config.yaml
arch: "mlp_mixer"
model: "image embedding model"
dataset: "seven-segment displays showing three digits"
train_examples: 195000
image_size: 32
crop_scale_min: 1
horizontal_flip: false
rotation_deg: 10
targets: ["third digit"]
num_classes: 10
embedding_dim: 128
norm: "rmsnorm"
norm_position: "pre"
activation: "swiglu"
mlp_ratio: 2
parallel_block: false
inner_norm: false
drop_path: 0.1
patch_size: [4, 4]
conv_stem: false
layers: 12
width: 192
am_softmax_margin: 0.1
am_softmax_scale: 30
init: "lecun_normal"
residual_init: "none"
optimizer: "soap"
beta2: 0.99
lr: 0.0015
beta1: 0.95
shampoo_beta: 0.95
eps: 1e-08
precondition_frequency: 10
max_precond_dim: 512
one_sided: false
adamw_lr_other_params: 0.0011
grad_clip: 5.0
steps: 15300
batch_size: 512
epochs: 40.2
lr_schedule: "linear"
final_lr_fraction: 0.01
warmup_steps: 760
weight_decay: 0.2
adamw_weight_decay_other_params: 0.01
Rows from block 6, named by matrix and row number. Rows with one number belong to one neuron. Each number is 50 + 10 x the weight over its row's rms, rounded and kept within 0 to 99. All counts start at 0. After the name is the row's rms in percent of the matrix's.
# gate: MLP gate (model.blocks.6.mlp.gate.weight, 384x192), inputs 96-191
# fc1: MLP up (model.blocks.6.mlp.fc1.weight, 384x192), inputs 96-191
# fc2: MLP down (model.blocks.6.mlp.fc2.weight, 192x384, transposed), outputs 96-191
gate.236 066:63 46 54 52 57 45 55 51 37 48 45 56 39 57 28 43 47 34 62 58 44 53 69 60 56 53 44 48 42 43 54 51 48 51 41 46 42 57 62 38 33 38 45 59 48 59 47 34 46 64 55 45 63 42 69 55 58 41 67 40 65 75 58 26 40 45 63 57 51 34 66 50 58 44 68 55 42 55 34 50 41 53 57 47 64 46 70 57 43 46 56 60 68 67 48 61
fc1.236 066:70 42 41 53 59 39 66 60 43 58 66 52 47 59 60 47 63 30 64 64 33 51 44 53 43 54 50 46 42 44 58 52 25 45 59 53 66 51 69 47 48 40 46 48 69 68 39 50 45 62 51 60 43 61 47 67 44 53 59 49 52 71 44 49 13 62 50 50 52 58 56 57 46 32 63 51 69 62 61 47 40 70 56 61 50 50 62 45 59 37 55 54 50 41 47 58
fc2.236 058:66 44 57 43 48 43 51 49 56 40 50 51 53 46 60 45 52 49 49 34 47 42 36 55 38 62 49 47 50 33 57 28 43 46 41 50 33 55 48 60 54 38 39 63 46 44 58 71 64 34 40 50 34 63 48 60 51 48 72 47 40 45 59 45 63 44 46 52 43 45 54 54 72 52 31 46 61 36 46 46 39 33 34 62 44 44 60 57 49 26 28 48 61 32 52 40
gate.237 092:55 47 39 43 42 42 62 74 41 49 33 40 40 74 49 63 54 58 58 64 48 66 57 54 44 51 43 44 44 42 38 41 48 46 47 46 46 50 68 34 68 39 45 63 45 53 39 40 38 61 49 52 52 52 56 65 48 60 45 45 34 40 33 50 58 42 54 39 50 55 47 66 54 32 54 35 76 43 45 42 59 48 44 57 53 45 56 34 44 60 41 66 28 42 62 49
fc1.237 086:53 64 56 29 56 35 43 76 48 48 45 45 57 53 49 48 64 27 44 59 45 58 47 62 33 55 25 41 57 53 49 53 61 35 39 69 56 43 50 42 60 50 53 49 52 51 48 32 43 44 57 39 52 51 64 63 48 43 45 37 45 27 46 52 61 44 55 49 48 42 70 60 65 43 45 64 49 33 51 49 49 27 54 49 61 41 58 31 44 38 43 70 45 48 52 63
fc2.237 096:53 58 68 60 60 50 31 47 52 57 60 51 53 60 45 37 55 47 47 60 38 45 52 74 47 33 42 41 32 41 46 40 55 47 53 64 35 48 67 46 59 49 40 30 36 37 59 58 54 40 68 54 34 49 54 44 39 43 53 63 71 58 41 66 63 57 47 52 61 70 48 65 35 60 48 52 54 64 48 61 45 56 53 50 45 47 40 53 63 48 38 58 65 48 57 46
gate.238 126:44 70 52 50 49 50 62 36 46 57 52 38 59 59 68 54 53 52 49 35 48 39 43 68 16 57 57 60 41 48 50 45 40 44 54 51 44 54 49 54 52 60 35 40 36 60 57 55 41 43 62 55 34 46 44 48 47 42 29 48 42 40 40 62 52 36 45 72 61 50 53 50 40 61 36 40 64 41 45 55 50 47 34 59 42 44 51 28 55 46 57 59 52 53 45 51
fc1.238 127:52 39 46 53 52 42 41 65 53 56 55 58 46 42 34 44 50 55 53 60 52 51 48 33 71 49 51 38 42 56 65 41 53 71 53 49 60 54 55 61 50 50 60 55 52 39 47 51 51 60 51 54 55 50 45 72 56 63 44 46 55 68 60 42 51 64 47 24 55 65 43 47 60 44 65 42 52 68 37 66 37 48 72 43 54 66 38 61 62 46 41 51 53 59 55 37
fc2.238 115:55 30 57 47 59 49 41 62 58 52 44 47 38 41 48 46 45 65 44 63 48 48 47 70 69 41 36 53 51 51 51 56 51 59 58 55 58 53 65 45 53 45 40 54 61 31 49 32 60 50 53 46 49 33 46 51 56 54 41 52 48 61 40 62 65 46 58 18 44 62 35 36 53 45 64 42 43 54 69 47 53 47 46 36 54 40 65 52 62 55 50 51 51 42 54 48
gate.239 102:58 46 36 52 45 54 37 53 44 55 42 43 43 40 48 72 53 43 49 57 51 47 55 59 47 46 51 52 53 33 77 63 43 43 54 51 39 56 70 51 50 67 68 45 28 51 54 40 45 61 56 46 35 31 37 45 44 57 53 48 34 43 75 38 32 60 60 45 78 46 45 52 43 75 52 59 63 50 41 69 53 48 48 38 45 60 37 38 55 58 38 50 47 62 54 36
fc1.239 102:53 40 42 49 58 49 43 45 35 41 33 40 37 55 60 54 49 59 48 65 55 49 58 56 55 46 31 52 40 57 63 55 34 46 62 49 50 61 81 54 65 64 74 48 43 56 34 58 60 58 59 55 36 50 54 29 46 46 57 46 40 53 70 45 47 48 68 46 70 51 40 58 57 70 38 54 36 39 56 54 65 51 61 52 43 43 56 44 42 41 49 47 65 37 58 52
fc2.239 102:50 48 33 34 37 50 63 58 46 61 50 48 60 52 51 45 53 40 65 36 48 68 45 33 60 54 52 43 58 58 64 47 45 50 25 75 46 51 32 48 47 55 52 50 54 52 42 37 53 43 38 61 43 35 37 41 62 36 47 67 68 36 55 45 36 51 55 57 38 38 46 46 42 44 46 51 55 33 54 54 49 36 49 54 50 56 48 57 59 57 35 49 66 67 48 40
gate.240 109:49 45 54 42 49 49 49 45 59 45 41 51 56 50 54 63 57 50 43 61 19 45 54 60 56 62 35 45 38 59 46 58 52 45 46 53 44 54 60 57 62 67 60 61 62 51 68 51 54 57 66 44 45 50 65 71 60 49 31 56 54 64 46 41 33 48 43 51 63 55 55 44 70 51 48 60 63 62 45 51 52 40 52 60 49 54 49 49 31 56 66 31 47 73 38 56
fc1.240 098:48 50 61 63 47 45 36 58 32 51 51 47 59 66 38 51 69 47 55 68 49 56 64 55 46 58 48 43 36 42 46 64 59 55 57 35 51 53 66 58 61 51 48 52 66 48 52 35 49 67 62 47 41 57 62 57 49 60 51 37 51 54 57 44 46 42 48 46 56 47 70 45 72 49 56 49 61 42 49 55 52 38 63 57 34 53 58 60 51 45 66 40 48 65 41 46
fc2.240 098:27 46 55 53 65 63 76 53 46 41 33 46 53 59 47 57 39 49 48 53 45 34 42 34 57 34 57 72 41 52 51 59 49 52 53 51 57 60 41 51 41 38 52 64 58 38 52 57 44 37 66 33 62 36 46 38 58 56 28 44 57 53 59 53 80 50 46 43 44 56 53 42 55 41 58 41 53 49 42 44 42 51 32 41 48 52 52 54 54 30 36 54 52 52 63 45
gate.241 102:52 49 41 39 55 61 52 50 68 47 45 57 42 29 23 53 44 62 62 46 48 40 40 48 48 40 53 34 48 34 53 30 47 53 46 62 32 58 55 52 50 43 67 50 53 53 65 59 31 48 50 63 61 61 57 66 44 56 34 46 55 54 48 52 57 50 47 55 59 66 50 49 56 33 58 47 60 73 53 51 54 62 44 41 55 61 37 54 44 59 51 54 29 66 55 65
fc1.241 097:56 50 48 44 56 47 48 43 47 65 51 40 57 69 68 50 72 58 37 47 60 62 43 46 65 59 39 57 58 38 50 56 64 52 45 54 76 44 46 51 59 57 65 50 41 41 40 40 39 31 51 60 33 44 52 61 47 29 45 48 64 44 73 61 41 50 46 34 56 47 31 47 41 53 50 62 65 49 62 41 43 51 60 47 51 49 45 66 43 52 45 54 66 33 57 41
fc2.241 088:42 46 63 46 55 55 48 55 43 61 57 50 47 49 36 63 59 62 40 47 47 47 60 36 48 54 63 63 50 50 47 47 52 59 42 33 39 47 41 62 62 40 40 44 52 62 52 58 49 52 42 48 34 32 57 59 49 57 58 45 51 50 38 44 46 46 56 52 50 51 56 21 39 31 39 53 58 54 57 49 15 48 62 63 40 67 40 57 52 75 47 50 34 51 49 51
gate.242 094:37 67 56 47 44 55 65 49 50 39 42 43 49 52 52 36 39 59 36 57 58 57 69 42 34 43 39 42 46 43 23 32 57 53 31 41 51 49 25 49 44 50 43 61 60 48 36 33 37 42 53 41 40 39 45 37 42 41 43 42 38 57 39 49 55 36 43 32 48 23 50 43 68 58 53 54 41 71 46 37 41 48 44 35 42 45 48 47 55 46 66 53 55 54 46 51
fc1.242 096:71 60 40 52 46 51 58 45 48 38 51 38 56 55 58 54 64 31 49 37 42 57 36 43 61 59 38 54 36 52 64 35 52 46 53 51 48 58 41 28 58 54 48 48 34 55 57 49 56 45 48 67 57 58 45 51 66 44 49 45 56 56 39 49 35 43 42 40 60 50 48 53 49 29 45 19 67 56 64 45 42 57 65 36 53 53 60 50 52 41 43 51 32 38 47 60
fc2.242 095:32 50 57 27 41 49 72 41 69 51 60 45 48 54 49 36 63 63 49 59 59 82 61 36 52 67 60 42 63 51 41 52 51 32 57 57 45 43 58 62 41 61 59 53 37 47 38 51 61 52 44 54 56 43 37 75 55 54 68 48 50 36 64 59 42 49 52 54 48 46 51 44 52 55 41 46 54 56 50 34 39 64 44 44 67 50 57 61 47 53 47 55 55 58 55 41
gate.243 084:58 64 42 34 38 54 46 42 54 33 45 41 31 56 59 36 73 43 34 13 42 42 58 51 45 58 53 54 37 45 62 54 35 55 46 45 56 51 54 44 37 55 32 53 40 34 64 48 40 67 42 51 53 52 52 34 63 35 43 56 46 31 62 44 52 56 43 64 53 54 46 40 43 54 43 55 69 42 57 58 59 42 51 37 43 59 53 51 45 46 66 44 52 48 48 55
fc1.243 086:56 54 56 49 40 45 48 53 64 47 57 31 49 62 69 56 49 57 36 49 52 54 38 58 48 50 52 47 64 51 56 55 56 53 61 53 56 42 42 58 67 37 38 52 27 61 62 47 34 47 35 33 34 50 51 38 49 44 59 52 51 35 42 53 51 43 66 47 72 44 60 40 36 43 49 40 60 53 38 38 49 57 48 45 63 42 51 51 57 41 40 43 49 39 51 52
fc2.243 085:31 49 59 51 54 50 43 48 34 40 47 45 47 52 45 34 61 35 41 39 42 54 46 51 42 71 53 34 63 42 52 58 56 49 52 51 39 60 36 57 56 51 59 46 60 67 35 45 39 51 48 55 66 42 49 46 43 36 56 54 55 33 52 50 52 70 52 61 52 53 56 34 45 54 45 57 55 30 64 34 44 45 41 57 40 28 51 46 24 50 53 37 43 69 41 66
gate.244 088:46 51 56 47 47 40 32 52 54 46 63 44 52 61 41 35 32 43 48 61 48 46 57 53 37 29 50 26 61 34 42 49 47 51 48 40 31 61 53 52 53 41 48 56 60 40 47 47 43 34 47 54 45 53 48 54 57 21 63 54 40 68 60 55 43 31 50 30 55 55 66 48 45 40 53 54 73 49 44 50 40 54 36 35 35 47 62 43 39 35 53 48 70 54 43 51
fc1.244 083:51 45 59 45 57 51 38 65 44 39 52 51 50 63 49 30 38 43 46 36 49 47 45 47 46 51 50 49 57 29 50 47 60 47 60 49 35 69 39 59 42 44 40 46 64 48 35 56 45 37 38 55 67 60 54 38 57 20 58 53 54 67 45 50 47 54 47 39 39 39 61 41 51 40 60 42 58 49 53 42 60 56 49 45 49 50 61 50 41 45 47 79 63 38 47 51
fc2.244 091:52 44 60 49 47 56 49 69 38 64 46 53 50 42 43 51 45 40 50 49 41 52 51 47 36 55 41 56 50 67 45 52 62 54 62 44 43 75 51 54 54 56 71 42 43 58 45 26 38 41 66 46 52 61 63 54 42 35 42 64 46 56 67 66 32 47 59 64 57 55 39 47 53 58 48 40 60 45 39 54 49 50 45 53 39 39 50 38 40 54 40 31 63 43 49 68
gate.245 086:41 60 30 70 52 41 71 62 31 57 45 47 59 56 55 55 47 46 52 49 65 75 57 56 49 51 69 37 44 22 34 53 52 43 63 45 41 47 59 36 40 50 41 47 58 63 63 53 63 67 57 57 52 55 51 46 50 51 52 37 45 51 57 52 42 40 54 40 25 50 52 47 47 37 57 56 36 38 49 57 52 58 53 65 45 58 30 56 51 43 50 30 45 63 64 42
fc1.245 084:42 28 73 64 57 50 41 42 57 49 47 64 59 50 41 55 45 49 43 56 39 28 59 44 48 63 50 57 57 74 43 56 36 46 40 59 56 43 53 54 51 55 50 46 47 41 47 50 43 50 36 45 44 51 58 42 42 45 45 46 40 60 55 50 53 52 43 72 67 65 42 37 47 64 36 60 67 42 56 27 52 53 58 45 56 43 48 59 40 51 43 55 48 35 55 61
fc2.245 078:49 50 45 54 42 48 38 50 46 52 23 38 53 55 38 53 42 48 48 46 59 49 56 53 43 67 46 34 48 45 60 41 39 67 61 57 42 51 56 59 34 44 50 55 44 48 62 69 61 64 45 44 65 48 59 62 57 49 53 56 41 45 50 44 43 57 48 39 51 66 44 55 52 42 61 43 51 46 44 45 46 43 53 66 46 51 63 51 73 44 42 47 45 71 47 41